Weights of a small autoregressive pixel model.
Model: 1.63M parameters, arch transformer_decoder, width 128, norm layernorm.
Data: trained on scattered letters and digits in many colours, 48750 training examples, 36.5 epochs.
Rows from block 4 of a small autoregressive pixel model, named by matrix and row number. Rows with one number belong to one neuron. Each number is 50 + 15 x the weight over its row's rms, rounded and kept within 0 to 99. All counts start at 0.
After each neuron's rows are labels from the 100 images, of 14976, where the neuron reaches its highest value: "top examples" is what is common among them. Only what is clearly more common there than usual is listed. The data: scattered letters and digits in many colours. In brackets: how many of the 100.
# fc1: MLP up (model.blocks.4.mlp.fc1.weight, 256x128), inputs 0-127
# fc2: MLP down (model.blocks.4.mlp.fc2.weight, 128x256, transposed), outputs 0-127

fc1.156:67 40 71 53 63 33 26 63 26 60 69 28 24 38 71 59 68 50 44 36 57 58 51 42 51 55 58 45 71 56 39 50 64 65 11 70 17 24 10 35 54 58 33 53 26 69 59 68 68 61 72 55 71 34 34 47 43 80 52 43 34 37 66 37 28 39 51 41 52 29 66 59 60 41 74 60 59 49 72 58 37 37 36 32 41 36 40 22 64 55 51 42 44 38 34 24 59 57 44 67 52 55 73 48 67 56 37 39 45 50 49 64 59 49 31 65 54 44 59 27 45 77 62 56 67 37 49 52
fc2.156:47 46 32 50 37 44 49 38 62 45 25 58 47 49 44 60 28 42 52 41 66 44 31 32 49 57 71 49 34 70 84 41 35 64 65 28 89 40 61 61 48 55 51 28 50 65 18 44 35 77 51 54 42 63 26 72 35 68 67 34 70 73 45 66 27 51 67 49 59 61 53 58 42 57 36 52 67 52 62 52 27 62 22 32 40 49 59 44 64 17 53 53 78 45 48 52 59 68 46 34 37 67 55 38 68 27 63 79 30 32 59 55 68 68 57 47 71 56 62 53 57 71 44 58 81 71 51 29
top examples: yellow (40)

fc1.187:58 54 54 29 66 40 74 47 41 38 53 47 42 48 53 80 68 36 53 28 42 46 55 45 62 64 51 53 55 78 47 40 76 58 33 27 60 59 15 40 47 13 79 44 52 73 42 62 45 39 45 64 62 54 72 73 28 55 16 64 64 49 35 37 52 70 24 55 20 24 34 46 43 54 43 21 49 53 50 36 61 43 46 52 57 52 72 40 64 61 50 35 44 35 30 57 42 54 73 21 53 53 43 74 37 47 58 53 24 60 35 80 28 64 46 39 52 71 50 65 38 36 25 58 59 36 58 67
fc2.187:75 71 30 56 39 65 74 73 74 43 63 58 73 46 51 39 43 64 31 45 62 22 34 62 39 59 34 59 43 46 35 37 49 42 67 48 50 55 43 62 28 49 42 49 62 85 43 51 35 56 30 48 29 76 64 27 43 65 65 53 49 40 53 38 17 57 36 64 67 39 52 55 50 50 65 51 36 42 62 58 50 70 39 54 39 48 51 46 23 51 57 50 54 72 64 40 74 54 56 35 47 32 53 58 65 18 70 48 52 41 74 28 17 56 57 84 68 43 33 39 67 78 55 29 45 89 42 68
top examples: pink (40)

fc1.66:36 60 37 80 45 40 47 36 40 44 77 25 37 51 72 70 71 40 52 49 40 50 42 21 45 53 46 51 50 58 45 46 37 48 67 59 33 46 42 50 36 39 53 65 40 43 56 71 56 59 36 66 67 67 56 57 58 57 77 82 69 42 65 27 26 57 20 51 40 24 81 35 15 51 60 54 63 47 75 16 60 23 59 64 46 64 70 63 47 66 64 59 56 57 63 53 58 28 34 47 63 53 63 76 48 26 36 51 42 50 78 64 25 70 36 59 62 59 51 48 76 34 41 25 46 50 38 42
fc2.66:85 64 85 42 57 44 37 22 45 44 77 55 45 69 64 47 53 63 59 66 25 46 52 51 38 51 47 28 34 58 55 54 41 54 65 17 46 57 52 54 44 61 70 57 79 65 38 48 41 44 44 35 46 43 57 32 45 48 20 44 57 53 09 40 59 59 62 54 57 61 20 75 51 64 48 61 32 49 54 68 46 50 49 41 75 37 38 49 86 45 53 75 45 56 70 38 68 41 64 69 52 61 34 55 95 41 70 52 54 49 51 16 38 48 28 80 47 59 50 31 57 45 49 33 61 29 46 59
top examples: yellow (69); orange (43)

fc1.113:55 37 70 68 59 42 77 55 72 70 53 37 38 46 64 24 49 33 46 92 40 30 21 99 65 43 46 62 30 40 25 51 37 45 52 47 59 36 51 45 59 62 55 41 36 42 47 54 62 58 44 51 50 33 40 47 59 40 42 45 64 28 45 46 51 46 47 65 62 53 42 35 65 64 57 50 64 35 30 66 61 57 60 24 70 26 21 54 70 23 32 46 65 35 74 56 37 52 46 60 62 57 80 50 59 34 60 67 52 35 69 62 27 35 49 42 65 65 69 42 35 69 32 48 69 36 49 17
fc2.113:38 35 74 54 32 66 65 45 38 45 33 40 51 62 66 40 58 36 64 77 21 34 68 40 58 36 56 53 55 44 66 31 40 53 47 60 72 54 24 50 49 50 30 68 64 65 46 58 39 72 52 62 33 11 57 32 56 67 57 29 51 54 36 51 52 48 49 67 36 32 51 83 47 23 49 52 14 72 40 41 69 21 52 63 54 51 47 42 71 67 52 61 52 43 40 34 49 34 77 48 57 32 32 81 42 70 51 35 63 58 63 61 69 47 46 39 42 44 53 63 29 53 72 29 48 70 80 19
top examples: pink (74); white (43)

fc1.208:55 53 57 31 33 45 60 39 65 17 60 45 57 18 54 54 68 49 40 75 47 46 77 55 51 59 86 70 47 42 55 57 18 76 54 39 33 53 44 60 45 48 40 71 49 31 71 47 73 44 40 73 50 20 52 38 45 30 45 45 51 58 40 76 34 74 68 59 72 51 31 36 52 45 44 64 46 86 42 22 70 61 48 32 57 52 44 43 76 34 62 34 61 44 32 57 76 36 28 24 58 38 53 65 21 49 53 73 70 50 56 65 58 74 66 54 58 62 44 46 37 61 57 29 60 60 62 42
fc2.208:25 36 53 44 52 58 62 47 47 47 52 57 60 61 35 55 56 27 66 37 55 31 58 39 50 53 54 44 22 36 54 49 29 62 73 61 69 37 48 42 80 62 50 32 41 48 59 29 57 57 17 59 41 50 66 71 39 55 47 43 63 58 54 61 61 60 52 42 14 38 46 63 62 67 43 63 58 39 48 68 57 59 73 49 29 47 32 41 53 25 75 39 38 42 40 71 68 87 27 38 81 44 72 55 44 48 50 51 70 78 42 22 60 88 40 65 67 59 45 64 74 79 39 44 53 33 86 55
top examples: white (46)

fc1.71:25 16 54 69 40 48 37 56 46 65 68 44 50 31 63 33 37 35 26 36 57 57 17 49 63 55 74 67 29 50 56 45 52 52 51 54 42 77 57 37 59 36 31 33 39 52 50 51 45 62 25 73 45 41 68 46 40 44 63 33 61 46 61 76 29 41 73 49 65 20 39 33 54 58 63 23 59 41 58 11 19 59 35 35 63 75 50 34 62 54 66 51 43 61 34 50 61 57 51 36 66 50 46 53 49 29 68 90 38 69 63 29 45 64 27 32 66 74 59 47 47 52 70 59 57 48 45 41
fc2.71:33 64 24 57 39 52 32 41 70 67 61 46 61 44 45 61 39 55 48 54 47 50 64 85 50 53 61 58 73 14 61 67 47 40 77 49 50 55 21 64 50 40 65 53 66 55 43 56 53 31 45 51 57 25 41 58 67 66 55 48 53 37 35 43 83 55 60 08 45 42 56 34 33 54 60 30 68 68 51 22 60 81 65 26 32 41 41 32 41 56 38 49 38 51 71 75 59 36 42 39 49 40 28 60 55 16 31 52 43 56 52 59 71 59 91 54 57 50 65 68 73 64 53 57 52 42 62 75
top examples: yellow (53)

fc1.30:68 46 60 47 68 32 56 59 52 21 26 33 53 34 50 55 21 27 46 29 42 39 58 74 48 87 53 75 41 35 59 43 47 56 45 44 45 24 48 76 57 56 36 43 43 38 39 40 53 40 69 60 24 55 60 30 52 80 59 62 28 54 63 39 22 46 43 64 52 39 41 69 39 42 38 41 76 27 26 42 56 29 54 48 70 70 39 68 58 62 39 69 76 57 72 30 35 44 71 29 40 39 39 46 69 44 46 51 78 71 55 46 42 55 50 50 36 66 60 58 49 66 52 79 51 64 20 25
fc2.30:21 35 70 41 43 55 82 57 60 54 74 62 42 24 64 41 67 36 34 20 85 58 78 61 49 15 64 60 46 63 67 60 60 39 72 33 55 37 66 43 41 55 61 53 29 45 57 75 43 46 58 43 53 55 48 54 29 35 46 45 53 26 48 29 32 46 37 53 41 71 55 32 48 45 46 52 36 70 55 54 49 57 40 20 42 47 36 70 40 35 29 42 29 48 47 53 60 33 47 56 44 81 28 59 68 51 24 58 61 65 50 38 61 55 51 45 79 20 73 43 29 29 52 55 21 42 70 47
top examples: brown (77); black (50)

fc1.121:55 55 72 37 74 28 60 46 62 23 32 73 44 49 37 71 40 53 51 73 62 36 37 70 40 45 66 62 65 37 46 47 60 27 22 18 44 73 53 39 40 60 29 66 48 30 85 54 61 62 49 64 60 49 60 36 66 34 41 56 28 53 37 65 37 34 19 31 67 23 33 27 44 33 79 38 58 67 57 71 68 39 45 60 58 46 34 61 51 61 75 77 59 43 62 27 43 66 51 46 44 39 46 43 42 34 63 62 59 75 53 30 48 32 38 28 66 42 40 38 64 50 61 68 43 34 54 37
fc2.121:53 58 49 31 18 40 81 58 39 31 42 40 39 63 53 56 72 43 47 56 43 67 23 41 53 65 35 07 58 64 58 77 48 42 63 66 37 22 45 38 40 54 49 12 51 26 26 66 16 69 58 45 27 69 59 80 61 83 41 48 20 76 51 39 64 58 51 48 44 62 58 60 29 71 55 35 51 49 44 57 41 62 54 67 33 41 40 49 58 38 47 47 75 65 38 46 65 33 42 55 51 61 63 40 77 54 12 37 50 53 43 41 55 41 35 48 45 58 36 67 41 51 51 46 58 56 67 55
top examples: yellow (48); orange (46); white (46)

fc1.213:52 74 60 32 65 23 50 47 60 62 38 49 78 35 62 76 46 26 36 45 43 61 33 40 32 65 71 34 37 45 56 44 52 53 39 30 29 39 54 59 28 38 48 40 61 70 64 38 41 33 59 47 71 20 33 40 62 49 38 52 49 45 26 68 42 28 56 53 15 51 64 44 75 54 81 80 49 44 35 75 49 72 56 52 61 59 74 49 18 46 53 55 35 47 52 49 49 46 62 38 43 35 31 42 32 64 49 64 25 64 61 75 24 46 45 25 51 85 30 60 43 46 58 65 55 65 30 37
fc2.213:67 34 62 47 67 61 15 43 34 48 50 69 19 51 56 15 38 62 59 69 56 48 83 44 49 64 46 68 55 55 36 69 51 31 65 80 47 58 67 70 33 41 34 50 47 66 49 42 41 57 46 40 38 55 50 81 23 53 58 33 56 46 55 57 25 42 68 45 91 76 42 45 44 43 39 42 54 67 37 61 52 49 66 46 23 46 72 39 43 67 25 46 41 38 67 81 43 75 36 37 72 46 56 83 82 66 71 58 50 30 34 48 45 65 62 37 42 69 49 51 39 48 50 53 49 46 42 57
top examples: brown (51); black (41)

fc1.180:55 56 53 56 43 38 75 30 78 47 70 33 48 45 46 51 57 65 63 52 46 60 23 49 69 74 38 78 50 58 46 45 57 51 36 69 56 53 43 54 23 33 59 69 44 70 81 60 55 27 46 48 53 66 56 69 54 58 35 34 63 45 00 43 51 44 74 74 45 52 47 22 40 35 43 53 38 64 26 32 56 55 46 45 62 10 75 21 69 67 53 51 54 41 44 21 36 32 59 49 66 61 52 56 53 42 60 36 33 64 49 59 20 38 44 56 37 66 49 62 44 31 49 33 34 31 38 57
fc2.180:47 46 37 51 48 72 37 68 33 25 50 55 68 50 51 53 39 53 57 36 44 48 48 48 28 49 32 51 56 64 54 59 66 58 41 61 65 05 57 55 47 36 29 55 71 59 39 47 46 77 45 41 40 60 49 61 21 38 59 84 73 41 63 56 27 69 46 51 55 37 55 52 46 55 31 56 38 77 71 27 34 47 21 35 52 56 62 32 33 61 52 39 39 67 54 18 65 81 31 91 44 70 12 70 36 35 51 67 49 45 46 82 48 47 63 48 63 33 41 47 38 68 43 61 62 58 50 66
top examples: brown (42)

fc1.227:49 51 42 79 39 43 47 36 56 61 58 66 20 53 54 43 51 49 19 42 62 60 31 47 18 43 50 43 55 64 55 29 25 68 66 50 49 71 48 53 47 48 57 42 51 76 50 49 33 39 75 70 66 38 33 40 48 52 32 27 22 43 29 25 39 70 52 61 55 52 52 72 54 43 77 32 34 69 56 80 63 57 38 34 43 54 69 60 24 71 47 64 43 56 57 62 24 38 53 34 69 57 53 60 64 30 57 56 51 69 43 59 71 59 15 69 61 58 61 62 32 62 54 46 46 50 99 70
fc2.227:42 37 53 48 43 44 57 83 45 49 71 47 28 84 60 61 23 57 53 66 43 44 37 44 71 34 39 36 34 41 52 71 76 30 57 45 69 66 66 35 63 49 62 37 37 50 57 44 29 63 27 68 31 83 39 74 33 66 72 72 60 51 17 32 52 49 51 49 41 36 34 35 41 58 52 42 71 54 18 30 27 03 91 51 51 55 54 61 49 53 57 50 54 51 43 56 36 44 36 42 40 43 47 61 50 55 39 60 39 33 62 44 31 37 68 77 80 45 46 55 62 40 57 39 54 52 58 60
top examples: brown (40)

fc1.137:59 34 56 56 42 54 55 47 39 36 37 48 41 58 39 62 66 44 15 45 42 45 58 69 58 25 67 17 41 32 41 63 55 55 52 50 52 52 39 48 26 27 51 36 41 63 00 42 57 51 53 45 41 54 52 22 48 83 62 48 14 57 32 20 46 85 64 70 38 41 57 59 56 47 60 41 30 45 38 52 41 51 53 63 47 57 64 45 35 66 37 36 33 80 79 38 42 64 88 49 70 40 60 53 34 40 64 55 48 34 50 85 37 38 48 60 29 35 58 71 65 39 62 67 43 59 47 46
fc2.137:70 67 71 46 55 45 38 39 40 61 53 68 47 65 66 23 33 29 68 49 54 57 60 44 58 42 50 53 46 56 19 39 56 46 66 66 36 73 57 29 46 53 50 37 52 45 47 40 47 34 47 43 31 46 60 44 43 49 50 54 52 48 35 45 52 23 37 30 53 94 68 49 81 56 55 79 44 42 53 52 48 05 86 52 34 60 56 38 66 51 40 43 39 44 00 65 50 40 22 52 56 39 52 76 45 46 27 59 27 38 57 59 50 64 67 66 68 86 42 38 58 38 40 48 57 71 38 30
top examples: pink (41)

fc1.157:40 35 42 57 81 32 52 31 74 49 77 37 43 41 28 58 61 41 38 26 38 74 62 65 50 49 49 73 59 24 35 73 58 46 58 35 64 48 43 26 20 25 15 38 50 31 77 61 46 80 62 50 63 25 46 28 62 38 40 72 76 26 64 23 47 64 42 22 44 50 41 65 57 64 59 53 49 63 23 53 64 66 51 33 49 29 66 51 39 49 52 60 59 52 38 32 42 47 39 43 56 65 55 39 65 78 53 23 47 56 55 54 62 41 80 65 35 47 40 63 62 58 47 37 47 53 61 44
fc2.157:50 36 56 63 34 44 99 34 42 48 48 42 54 41 79 45 50 45 46 62 55 48 40 27 45 79 70 33 50 40 37 27 40 41 81 66 69 58 36 39 77 64 44 52 57 57 56 55 30 61 31 66 64 80 26 54 52 54 35 29 48 66 66 69 47 74 63 51 31 59 39 57 47 35 21 31 42 37 37 41 39 53 35 59 55 62 57 72 42 34 30 73 39 71 41 68 50 60 61 62 52 47 31 59 42 79 39 52 18 59 67 61 24 24 34 50 49 58 38 47 35 59 54 62 69 29 38 62
top examples: yellow (52)

fc1.16:65 43 43 48 22 48 45 51 32 57 24 46 36 36 44 67 65 55 38 48 61 44 36 58 41 42 58 46 40 41 54 55 53 60 53 40 63 52 64 44 66 49 26 46 28 35 79 54 54 22 31 39 61 63 54 42 52 50 15 64 85 26 08 57 29 65 40 64 52 02 65 59 44 34 37 41 49 68 41 65 58 50 36 68 46 11 49 49 42 62 59 57 38 61 44 33 51 35 35 67 67 63 66 55 62 55 78 37 46 57 57 29 40 46 25 46 83 57 33 65 52 66 66 78 49 54 60 56
fc2.16:78 56 66 13 58 38 62 42 45 39 53 54 23 70 56 20 44 40 45 72 38 46 74 66 55 72 65 66 41 65 55 52 73 15 38 44 59 39 29 60 57 48 71 61 67 73 27 58 57 31 74 44 83 39 47 54 83 43 51 70 24 29 62 56 71 39 52 65 57 55 46 36 70 63 33 48 61 48 28 37 57 56 42 55 48 60 72 33 57 50 64 29 41 78 48 43 56 35 63 62 31 17 52 38 60 65 49 71 73 60 53 33 57 49 56 44 55 66 37 44 42 56 64 42 46 46 78 57
top examples: blue (45); purple (44)

fc1.68:55 08 29 37 67 37 45 46 83 74 57 66 63 42 58 40 41 62 36 52 48 54 53 73 55 59 41 46 59 49 66 54 26 66 58 42 32 44 57 66 32 45 58 43 42 39 46 49 36 36 28 49 53 44 47 48 31 39 49 29 67 51 36 58 48 24 78 52 72 74 45 20 74 46 60 57 37 29 34 69 73 71 72 60 30 55 37 38 36 68 41 79 26 42 74 23 34 56 47 82 53 48 47 71 48 26 38 68 48 47 55 28 53 46 64 40 66 49 50 62 45 40 45 82 53 55 51 84
fc2.68:43 54 51 43 62 45 90 56 29 72 24 52 55 66 59 72 75 46 30 48 86 58 38 44 87 49 61 33 31 63 17 60 67 58 53 45 54 49 35 55 63 50 53 57 65 15 35 63 54 47 52 75 39 64 72 63 45 38 49 39 67 50 36 61 61 54 28 43 16 52 52 69 35 68 70 29 44 55 58 43 38 40 36 33 26 37 51 71 69 54 57 23 53 33 38 56 56 46 59 21 70 36 56 59 40 61 51 18 74 55 47 32 36 59 39 51 27 50 54 54 44 24 42 60 49 39 46 40
top examples: pink (57); white (41)

fc1.115:32 66 56 28 34 35 74 64 50 54 69 29 63 06 11 67 44 66 48 68 51 47 62 49 21 65 66 57 23 56 41 56 50 58 38 46 57 45 52 69 34 42 64 45 54 69 53 57 52 37 59 52 66 38 43 63 36 64 38 35 56 32 52 40 28 65 63 60 44 54 43 36 08 50 53 50 70 32 39 35 82 77 78 65 54 62 25 54 55 63 73 45 52 40 30 54 29 43 60 45 69 41 31 49 66 65 64 64 51 54 50 32 53 41 43 49 57 39 59 57 63 58 47 13 61 56 32 83
fc2.115:34 46 57 46 69 87 34 57 51 32 21 53 58 26 79 58 42 71 35 39 65 45 45 54 47 46 56 37 38 67 43 39 49 57 67 62 40 61 45 50 37 33 53 48 91 46 59 41 52 69 38 51 19 56 58 41 43 54 42 56 56 55 31 73 51 41 50 62 44 53 72 73 65 72 35 65 18 57 46 52 20 64 47 67 36 49 53 70 46 40 38 39 43 73 61 29 71 47 10 22 51 21 66 67 70 50 64 34 62 39 54 48 58 62 56 26 38 40 42 58 28 70 42 47 51 39 26 24
top examples: blue (43)

fc1.107:56 57 55 39 45 38 56 54 50 69 43 19 38 52 50 59 56 24 61 53 75 79 59 51 83 74 13 30 56 51 57 20 40 28 37 31 61 48 52 42 71 42 68 35 41 48 32 49 65 39 45 74 63 61 55 34 78 43 62 78 30 71 42 42 44 32 49 57 52 69 69 47 44 35 56 41 41 56 42 66 25 28 48 45 50 46 42 31 65 41 72 35 54 40 58 42 44 55 44 59 39 61 62 66 40 66 84 37 64 35 73 62 64 55 42 70 53 45 38 74 15 37 56 25 38 67 40 70
fc2.107:34 67 41 41 50 51 21 62 58 41 55 44 52 56 40 68 44 76 43 61 52 39 65 49 58 45 59 69 31 33 40 35 50 51 69 56 87 47 55 65 56 77 40 37 51 52 30 44 81 46 45 50 44 42 38 44 51 35 56 29 53 65 44 43 45 44 46 41 47 54 44 62 34 17 44 35 62 33 33 21 81 37 53 23 46 75 65 51 59 62 31 30 74 98 53 66 68 74 66 43 20 24 58 34 65 31 34 49 43 38 51 38 45 38 45 54 30 52 38 24 60 50 27 54 80 62 40 49
top examples: teal (85); blue (50); purple (47)

fc1.168:49 49 51 11 41 38 59 54 79 55 42 22 41 39 41 41 39 63 59 29 53 31 81 73 52 55 40 40 55 51 53 60 68 75 81 51 40 45 35 52 53 46 32 91 63 60 31 56 52 60 68 41 76 38 64 45 77 44 38 61 41 57 66 49 61 36 46 42 40 62 48 50 42 32 80 45 43 41 38 38 29 34 51 72 51 25 61 53 44 41 46 71 62 47 34 78 49 73 32 26 74 49 39 38 41 48 44 31 43 72 47 66 87 48 76 52 52 67 39 42 74 35 54 46 51 26 45 67
fc2.168:35 49 56 67 48 25 62 28 38 60 81 84 82 74 43 48 50 51 41 61 36 29 36 30 39 37 46 59 43 52 68 63 69 37 33 69 65 36 61 64 32 50 46 81 62 59 62 42 56 19 41 97 46 44 49 45 39 46 51 62 57 27 59 46 31 58 56 34 45 62 22 53 43 51 54 72 65 35 77 48 58 77 64 38 66 56 62 39 62 42 52 71 52 39 55 55 50 49 69 53 48 54 54 39 77 68 44 48 84 30 65 43 45 55 46 55 33 78 57 54 48 32 31 22 76 46 49 43
top examples: white (41)

fc1.65:68 49 38 56 57 66 26 35 57 69 45 22 74 48 59 22 35 59 47 50 41 27 49 46 62 88 54 70 68 40 29 42 56 46 47 41 45 67 68 41 64 43 29 37 50 68 68 35 45 48 52 30 63 54 27 53 42 54 31 64 52 11 55 59 51 43 26 54 39 34 41 52 63 44 63 37 47 69 49 74 55 96 74 46 50 68 21 53 76 53 63 34 53 47 62 45 66 51 50 46 44 40 29 38 65 74 67 51 55 47 41 52 88 39 35 30 29 36 53 79 56 41 35 60 55 28 54 57
fc2.65:38 41 38 38 57 29 47 60 38 66 49 74 80 49 32 68 38 51 48 74 56 45 35 62 41 12 36 02 31 34 42 67 65 41 53 25 53 24 34 62 58 50 76 33 83 57 59 62 52 66 69 41 57 50 44 53 79 67 56 42 38 40 65 25 57 70 64 48 82 80 51 34 47 60 46 50 43 54 41 39 35 47 51 30 65 40 43 40 64 49 44 40 59 42 44 42 55 70 70 29 65 41 56 69 50 49 54 43 26 47 53 33 06 39 51 41 49 50 48 42 62 62 56 64 60 39 78 54
top examples: count: five (37)

fc1.143:73 72 59 65 54 29 56 58 45 76 25 40 54 52 74 47 49 77 56 52 50 75 50 71 40 53 78 30 37 47 61 55 66 42 46 24 56 46 31 50 35 41 61 61 39 54 84 28 50 30 58 59 44 41 61 39 42 74 69 77 35 43 53 36 34 52 56 66 45 39 59 56 13 50 27 44 26 31 61 78 40 70 46 13 27 33 20 43 54 31 48 52 53 73 71 54 51 47 44 46 47 27 49 39 20 59 47 50 52 44 25 34 62 65 38 52 31 57 43 65 53 45 32 65 27 53 49 58
fc2.143:51 39 54 55 64 45 32 38 40 28 56 60 27 49 35 45 76 31 55 51 44 38 44 23 56 78 51 50 36 68 36 05 51 52 83 77 43 37 36 58 58 59 45 60 39 61 49 49 55 38 23 27 58 35 51 52 41 64 56 29 44 35 76 53 44 85 61 32 32 49 48 39 14 29 51 79 56 57 64 45 60 42 56 54 53 49 73 99 49 42 46 51 40 62 48 56 60 58 60 59 65 43 37 44 32 19 69 64 57 44 77 62 41 54 62 35 38 58 34 45 65 57 49 54 56 42 73 43
top examples: yellow (69); orange (52); the character U (25)

fc1.79:54 55 59 48 48 33 30 49 96 57 59 27 64 28 37 20 42 44 49 43 74 86 38 56 55 26 38 68 55 38 38 58 31 77 36 26 23 50 70 80 40 57 44 58 58 43 75 43 75 43 42 46 41 49 48 47 45 55 24 59 47 48 37 49 22 43 54 59 24 48 42 49 34 39 45 57 58 62 59 64 44 55 52 35 71 58 30 46 29 68 48 46 41 57 42 59 20 52 30 73 29 61 67 68 66 49 58 26 51 39 30 31 43 82 54 35 67 44 66 59 53 36 29 36 59 34 55 37
fc2.79:55 44 46 59 46 49 23 46 44 62 36 58 20 63 59 83 45 70 54 56 41 58 48 53 51 56 70 59 53 43 47 76 60 40 61 58 27 55 53 39 42 44 27 33 53 40 57 54 66 42 72 44 46 69 49 86 57 44 50 30 77 60 57 70 48 43 70 22 48 64 63 68 47 61 43 28 36 52 40 33 45 33 65 79 28 67 39 53 57 76 64 69 65 69 70 45 51 42 75 44 57 75 58 47 33 63 37 31 23 75 47 56 33 38 00 58 42 47 54 31 56 77 32 62 60 54 60 61
top examples: yellow (48); orange (40)

fc1.103:44 56 39 59 20 39 57 34 41 53 48 30 41 52 78 51 50 57 53 60 56 60 56 20 48 62 69 47 44 57 30 52 48 95 52 42 85 51 69 23 44 63 50 59 25 44 35 44 47 69 22 39 39 55 57 48 44 45 44 72 46 70 63 63 42 66 56 49 39 69 58 60 60 48 52 40 37 73 42 38 45 48 30 58 09 86 52 82 58 45 54 43 63 18 52 25 43 35 62 67 57 32 54 63 71 50 64 35 54 56 48 33 47 18 59 57 43 37 45 22 71 68 42 46 63 38 74 65
fc2.103:46 55 68 50 40 28 67 58 59 40 57 69 72 45 57 53 35 54 42 23 65 56 31 50 69 40 36 59 53 57 59 49 74 47 45 26 27 42 61 63 40 31 62 61 78 51 36 44 59 45 40 51 61 28 28 86 52 77 31 37 47 65 55 52 54 31 47 63 69 40 59 51 55 68 39 50 48 65 71 48 66 53 62 66 48 58 22 39 10 35 87 33 61 36 32 62 72 44 55 64 19 36 56 44 60 68 49 17 27 67 61 45 61 58 38 38 81 46 78 38 75 57 52 59 52 41 43 60
top examples: white (47)

fc1.15:72 41 46 65 45 58 52 43 64 38 57 54 67 32 39 21 77 53 62 74 59 45 63 47 64 38 43 40 48 11 51 45 68 74 59 49 42 26 39 50 56 27 54 54 57 32 33 51 59 35 45 19 76 56 75 35 28 58 61 57 68 65 65 62 36 49 41 64 72 72 37 37 42 35 45 31 62 43 37 52 58 47 14 46 42 50 63 51 40 51 39 27 66 58 35 24 53 68 41 51 49 47 46 48 35 40 44 50 46 71 75 08 40 53 49 47 47 51 50 35 62 24 33 63 65 96 40 70
fc2.15:47 64 93 61 33 52 43 36 42 49 54 29 59 51 48 47 27 61 25 46 44 65 38 47 21 26 71 67 57 63 48 66 51 69 41 66 67 17 50 62 77 80 75 30 33 41 57 53 38 59 47 39 63 58 64 58 44 69 59 68 52 40 37 39 27 67 41 40 53 61 69 27 32 53 63 67 61 56 48 55 59 29 44 53 47 57 00 44 58 60 50 76 35 77 61 30 27 45 49 98 47 53 36 39 54 38 56 43 37 65 46 61 56 49 48 58 54 43 45 65 70 44 65 53 48 45 40 48
top examples: pink (48)

fc1.226:83 78 65 60 39 46 43 32 41 65 51 32 62 56 46 66 39 38 35 53 37 52 59 42 59 50 64 25 41 49 54 57 54 50 44 24 52 20 19 63 49 37 44 36 55 31 60 58 74 45 74 33 31 45 56 42 66 51 46 55 61 63 88 57 38 52 41 48 58 42 40 59 56 62 65 27 53 79 45 54 90 29 49 54 60 31 58 83 56 74 33 35 43 46 48 79 61 44 32 36 31 63 48 95 23 51 64 40 32 56 63 54 40 68 63 39 37 54 52 42 56 54 41 69 39 52 55 83
fc2.226:52 43 67 70 43 49 56 69 46 33 48 56 45 49 51 50 38 43 38 63 62 49 40 36 57 49 51 61 59 49 59 62 46 82 28 60 66 55 33 58 42 29 35 59 51 77 62 47 42 55 28 60 59 68 61 31 34 60 17 63 42 32 43 77 38 83 29 63 33 63 54 62 48 47 26 57 99 29 77 60 43 34 43 39 36 41 66 41 55 34 72 58 49 43 60 30 46 59 51 51 48 69 42 38 44 43 73 53 49 51 41 31 46 83 44 45 31 43 95 43 71 37 28 51 32 27 57 35
top examples: teal (66)

fc1.3:57 69 49 55 41 65 61 39 31 50 55 65 51 52 52 51 77 68 47 38 49 30 70 29 49 31 74 52 31 66 44 41 48 56 64 53 50 48 54 54 28 49 51 65 54 60 58 42 62 20 73 88 51 29 23 52 52 66 45 39 42 41 60 84 37 42 24 18 47 48 80 56 94 33 34 45 56 44 78 22 54 77 40 58 35 59 65 50 45 64 70 56 60 41 46 44 18 50 47 38 55 54 72 49 29 39 59 34 41 46 61 67 44 22 49 57 45 62 25 49 34 55 61 62 76 62 45 39
fc2.3:58 14 89 41 55 71 63 38 69 56 65 60 58 49 47 72 41 57 66 70 74 66 43 35 71 55 64 69 38 42 23 26 67 30 20 79 47 67 35 56 41 69 38 40 61 52 51 52 32 52 53 46 42 35 40 14 86 43 77 67 55 58 54 37 41 57 31 71 56 49 50 51 49 55 86 30 50 33 30 49 56 48 61 33 51 50 48 58 49 43 49 44 71 38 55 52 41 69 74 71 40 53 47 26 56 56 32 54 49 51 82 52 61 41 26 57 44 52 58 32 38 35 67 41 44 40 43 71
top examples: blue (41); black (40)